Rows from block 2 of the image encoder of a small image captioner, named by matrix and row number. Rows with one number within an expert belong to one neuron, the router's apart. Each number is 128 + 24 x the weight over its row's rms, rounded and kept within 0 to 255. All counts start at 0. Numbers have three digits each.
After each expert's rows are labels from the 100 images, of 14848, where the router gives the expert most weight on average: "top examples" is what is common among them. Only what is clearly more common there than usual is listed. The data: simulated grey scan slices of phantoms with and without marks. In brackets: how many of the 100.
# router: router (encoder.blocks.2.mlp.router.weight, 8x192, trained with AdamW), inputs 96-143
# gate: expert gate (encoder.blocks.2.mlp.gate, 8x96x192), inputs 96-143
# up: expert up (encoder.blocks.2.mlp.up, 8x96x192), inputs 96-143
# down: expert down (encoder.blocks.2.mlp.down, 8x192x96, transposed), outputs 96-143

# expert 4
router.4:128132094131142085145174143144113107114144098143086084108122132101108127131102122118143131120117130079128141137106137134108143112171146120118096
gate.0:180113153152130104155127120176140152118141117145147142096119128119069126133123133135114138063152140124144133119166108109106123172147153107147129
up.0:100162084139137204133131153140138115143130108122074166113131144134137124103100123105136093170138147143146119122116118127134099117121126111123145
down.0:132101157122162157124099105127122104133137137113108186129141141105142091145136098124069123125080121130129130161112136117140130137117139143168125
gate.1:135114148103159157123095153150114110148085100134101085168113108106122128160148121154151104132115156142163120141131129189152117181095141140113128
up.1:126163133151108166139123148125105096131165052136092096112144159125130086156131103105136150100119105109158133127095128082111107157101131113142112
down.1:137205129127067102093131120109105184154134152135110153143134115095114122130138138122111115153116148151149141094140083139131141131127084100144154
gate.2:148109133133130126140154124104093134101109133124108122160141107086130139124135114133092121135148141111163108156130152113132116153092142128134113
up.2:172118123103083109087148148105126153162163127145183107145138121132092133134126117105181117104142104069147084134147132083124138094153150132138147
down.2:095132146152154162123092144165150126140117104105160169122161095121130170138105140177124120144121090146163114153174139139105156131139123121153123
gate.3:118147155157090089123125147125117139136106113121131111157168133087134148151125141118191149134153159100103111092127104117136131131128086151155104
up.3:208132120142128122128159143093158148125161158138071108136112134094164112141149137136120154133141148144125113140142137111139154131152121101102121
down.3:158162128161094156112122121105090137079141175182103136118156138078168133119121104190108142120133150134157167127114121114131151097122153152139127
top examples: low contrast (100); limb (96)

# expert 6
router.6:160131103142155156079107150139111078114140117123153110120150102133117140149112122118125105119116120170123121093089140184167153114102145112150162
gate.0:147092121156143131094120127168102144141121141129149132132136138128155119118124139161097097121148120134075147104149102088128155136085123108130102
up.0:119129145111121106154082139145139090130095120091134106168111137141124116105144120103155138106108081100111154145105123150110162136165120116135110
down.0:140092166186143104107110133090118095106097111148143138111137140118108118137134191129128106099134108105114139162124172148142143151134149097096156
gate.1:155121124129102163137145116127121154110126138115104145126125144100150074129153121117107101142129096111155129149125150140110137143145127115136132
up.1:121147152101099134103138135137149134137132116069180140150086125110165153137147168148115132094112167063142153137149102144105127111109138145139113
down.1:155115170132087142146161095105132146137172119131111147111104143143120161150175123087156127131125137131115143080125169128113137118141072108110157
gate.2:099126163126129112157150118143087088103136113121140120106161166139120159134170135166106102138144093153129098142116114091089115131138101143154111
up.2:144137106104129115092143126118111143149138173091128121126086138171130161135105107135151124141090137120110112146156112077153129147136117095101106
down.2:116156136139124107061090148145115077130123164136151139165161121141144106150142107148137131119083154143150118140109142115115060151153146104141155
gate.3:108173173131161155146141116184125133177170139116114107116167090136170133136160098126122094134126069160155140125108138127146112149132152083098142
up.3:142100162091122139166113123134112154084140137121133117140108128175115190096147127119114102145112115173169186127122175096136149119142128122093131
down.3:142116141117164102136146127120126122106069105136182113191119132139142137131107125138167134119143144132163131162088124137090128165163118084136113
top examples: low contrast (100); noisy (100); limb (50)

# expert 3
router.3:160124123099167107113155147136135161122117132115159133129103108099123101168109087108104119121082084106132121092093127103131140115114112162097101
gate.20:172122156144161136084113159128125150101100122169158168121152100092108101089080134114109131108143128059107118159135107160097140121107104124102150
up.20:114133149094146149118107102185124112105143165104121118104116106085131116096117124141123109129134154115160124096124072151134109112139155154125140
down.20:137123151158130123133108100135094141117082106138135117070163115112095090123136107132117134162131102104135132079139108147130134098135143104114135
gate.21:132099125141142126128102136096139114116131143148074120098104087142123151136142168161142116143138096119143122116130123126127109129134117143148111
up.21:103155150136127130073098144093119103130138154157168129101149097147156108112092127097168131151149138114139141109131102184116122084137100128088105
down.21:122121120143109149095159143111153140102121115178121136136140142154152141156158143081108177073141157163130113192117157124120162145157149154114132
gate.22:086122110108111097115114153144148124138126135110132120082100099106103091120106148135128124115068144115148088128150163122101120127135141121143166
up.22:095136083138088164154123132100130114127128144090097144133061168145111188129154124115116156149119153116132122164133127088176090115153089116125120
down.22:178122176141103097129124136108123125150149095095149139089130155117099138121134135099135132133138142156094134139161158154186114155142143117146157
gate.23:108158162097121113129101148123131111107145096163159135132102138134127107155073112084135101108139141081135105169145135151144089149103115141157124
up.23:122121098098136132104169120113110114123105139082144146105141120049104136105085080165114153127112098097142129132111123143118113146137109075129120
down.23:138109148122092158141145123116144098103123075134139098126173120122149137097136110113113129125123157122137115100147130125121120134150053117106154
top examples: limb (100); low contrast (100)

# expert 2
router.2:142118110111165091081148134104108139137140138112110129109088116105104105131136148097104127138109078102114120114078151131081152127133109145113105
gate.20:121109120109160108131131151143115118093128141126149104161121113130104176171104137139090103118145090150112094189094144128106155140138160130109146
up.20:157111142175078130128142116105087087135123108136127113135131131097139179127131078118126099130160090156128147123135135160165136113149112143096102
down.20:148089100115141153166118102131110079127155148133177114140136117149154092118126122107128134167147130108098166129115168125153165131134146121156119
gate.21:168114114145162117140133148156106144119133111196097147145121152128135122128164089117159119100157133141155129114113134125118152134117128105111203
up.21:097103140180145144119102070094118165122142123119113152157124130124127157126124141126130119105097140086139132116094151145113164178115151112125120
down.21:094172107161150175112095110126113116123108117190158121157161162144088140119153162114112103130141100116141133103178085116103134142077146119107117
gate.22:090177109118143123160161150125084157099154088121177124131110159114155131100122110113120119099128125108143170179128121076153114115112135123155076
up.22:107112135094086123099169142127157097127059129147126128148113150113082173141118107130109141158125142125068135131175125107161091108133099131144126
down.22:089086110142139145123145144146118169152132108125166136122131085089126128142099135157089082155113120093133113086156120141118134147148092145111131
gate.23:082094120117168093118129110094136137190094123124138149134089149177121137127137079120119173150130119121088146144129176112128154114158152133122098
up.23:135128124117117140164138138157138139086129148101097126180150157139113157155126138115096114138115169158111172176145103093148121168107072134128133
down.23:149145106100183113082131146105185134096145134139137098130097112132132107119147122105129148108131104104140110146095119136159123159117133151150135
top examples: limb (95)

# expert 1
router.1:129121100145130129111094127165121131117080103143136096092081117099124100158128115130145132133133141107115126117091142108142134083116059113106137
gate.0:098137107141121184145112121160092110124131099099080118135131116107162116129154099094123115148155113156123098140153156117107163154117136149154131
up.0:132107160137163160117108116146192130137130148162123079167088099168133127074125103116163146114155177120116149115140114130136160120154108129164095
down.0:123148099159157152121166112097154161144187134095101149131129122104088146113152111129153162165133115136126143137108161129152129136145159141114132
gate.1:097151128127179114146124144144094092102150138169131113123189152161125115132169131150178119115097102116123132147127095111151150098112150152171134
up.1:115105151141147139108121128154156111145174107135139134141093120128165116107128059119112158152134133129147114159142102140082118124104102131111154
down.1:114126114089128102127113142074126098111127134137167125119095082123151083118101105079169083142093104101128133162139132157139121131155147058110079
gate.2:153125142149115171165132128174146134111152111149160118149177158134124136131144110100137155153152093110131102104163142103174121154137124104150122
up.2:125124104132166088127101143124164149155131175084124167137143127127179143131125135112141150139151143123137113135162095140143150196134169174121091
down.2:149152092106116134136121140123164099086161160164096150160107122137117123116124133154118130136075097127156138159155116127100130137125096121151107
gate.3:109140138153119128136134144143117175098117125100130153118170133143117111112183072162132096122084147086145137138103144106114134138104133118172158
up.3:176129107140100089158110108137116135091092135118126113138141191086133160112131138087140176133148112155157169095102129151167116098111120100148152
down.3:146154096116161109090102112057155111150165123088157105111149141148117122119080142080205104125118130147134130158127133129128116090101097146129132
top examples: belly (100); low contrast (58)

# expert 7
router.7:144163122120150096129143115097104166122113098142107148101122130125117150191111118150132138113086069098154141120097147137135086130133115129099123
gate.0:138141102106150110111098070098120117107199133172114137131143139120172136108149138155094101078107133131126125122137115104117124134110100165137157
up.0:167125161117109170143133128154136116110109116131154099147082096132104154099119129106158107155129128090148168134115095095124140102120108161169107
down.0:106125093096095120161094135144161136179166136138152157098142110104122160110146129144148131132121134137138119141154133151125118131097121149089158
gate.1:149107085111117168154108138063107153167151128109160099129144097080116143097118127153136153133095115102079135123182100115130123100099137150137128
up.1:139157100143143145119165134128125148131155169127131133100143138143175103096111123120122127135137162133138129130090103092125130109113139141085120
down.1:135153106189121122139102149171129140159089108151129079112113161155120145167077158144107127126132107162119108124157119102121116128098135120129170
gate.2:118135084126126103140138082144140110104105154191134135158075113137158118090166130111131134120125140103131160128122134142146101106164141124184099
up.2:129137128159108117141059142152157114121155122093158148137095109142091112097086129133107118120137157147095100103118167158132144129124130123135105
down.2:116126157131112098140118104169076094138104093160114146167131118180137138143147091139174130095137097160104125125112115093118138125148103134166073
gate.3:108133176149113146107113149100115131106130164117136112166159112106118131119131162126095108118150070109176116149150129106136122113132142158141110
up.3:127112148140140150146143117128102135156095120118123120185157139127182112125126150098139112172143089115174131089176114161073153115133141100148146
down.3:153125120167113125118104143132130148156101127106141174110109173152205113154151111133126128144090119149123124189143162136132137104118119093144153
top examples: head (63)

# expert 5
router.5:135123164102112105149113140098160142135167144133152137153154182142131177079144113124123140129132139140138181125171133130160120151115155133148117
gate.20:143107122115097139139103133130083155133162147141139177162083149152145157107119121146130126146126099114156113132175127128144134096136153120160100
up.20:127132110152094166112137093147140123158149093142118110150097113123138118114113150128119093100111106119107127115146122100161149124117100087148156
down.20:129117101129180178143059131067129114129128105124151128161145144146154130151142158118148137141140138095134141098145142133166119113112168104166152
gate.21:143132149117113130125119117162081156129109148091119131116106118095106101160117111109116167110145100090145136134148108107113166105199100154108141
up.21:113131176130153118104134109161110126131095137125156122102121113130137084142123100104122113140115158098140129149148108134121097149114125174154165
down.21:140138128132135125154119120126123109140100133139110125110108117130117077127173146121167100117098162124153140120161141121093133108084145131102137
gate.22:128099161147147115106145115087119115099144097091174128147134107120122109152121138136122120136163117100138151128179096087113123138134128142109117
up.22:098159135110121105142153163128133146169103100135123181130141127121144116151143099163114098133140147141131104058131101126079114129119122148112165
down.22:150131136135149114143129102163143133131128109163126141180103110134096130128118104146124112124089157057141155147100133114153128143123139160117166
gate.23:138144082114131113124177157135123115118120121155137084086110162156137127123162179087134116149154102125147106154120082121154141148138146134160118
up.23:096094129152112139173112122150116161123120115126152130116095161155107099117100123106143101164142141121156131114104102112089175130128103120147118
down.23:157174064113095111086149154150146156170134177112090130189141151062121164112100143147102159091135098127127127145169135086136134124130134091123132
top examples: noisy (93); chest (88)

# expert 0
router.0:125110086125156102122134167129158110131117133133166137120097104107105100127105135114130144147098142128131125144138147109135123101175130186110105
gate.20:128109144126133122132129102118133111126113105100131120200138109162106147145149098114096106132130147116115113103099145154117104113119159180158158
up.20:108086131131139102150099137140168119082142102140146128129121119153124160097107136126169127103119060124163134080135110092122110122125135120139107
down.20:160107124135177117129127137152155117109125133118127102143124136120139160106083096112120123183137149146081145135160106074140103151164099134135155
gate.21:128116106089110149115152121092132175122127097086134141140133127152055152151165107115141129130107122142118107109125143104120138112146134160151111
up.21:140064129136117122119159110109144076137169095153114137125117155151105132092099127151096156157120156119129135154118110113154068140098064149129148
down.21:161117122133159139141110138083107157116137148125127124103130167116106105177140117126114128112161118138096138133122127138127149090192167138138137
gate.22:129166150081107089124126098089116126133084121113112143091132156118143113128097140089130089113113125114131093103122087153191117097096134160099107
up.22:161129133132106100140055141115087148152119106161099111090142146143080136180125154125106140144091168130162121109153126129114122113111135147131110
down.22:133112141088127182112120144149122079107116150101111098103138134130107137119122129116097126101167117095104167118151111142144144141126130107143141
gate.23:095147118141116109120133170101120121085150118189115127104114110157108159134162143117117122115122138142141112115090090145168126129143133139178184
up.23:144135148115136125140123144139161159147105139125136086147133090131160112104115128143112122075086095155081090122100184152103131128136137123138172
down.23:124101097153114146142125137127169152153125129115158121155110142117157114144132125144130141118124151152138146127129079088083141127103110112148111
top examples: head (93); noisy (66)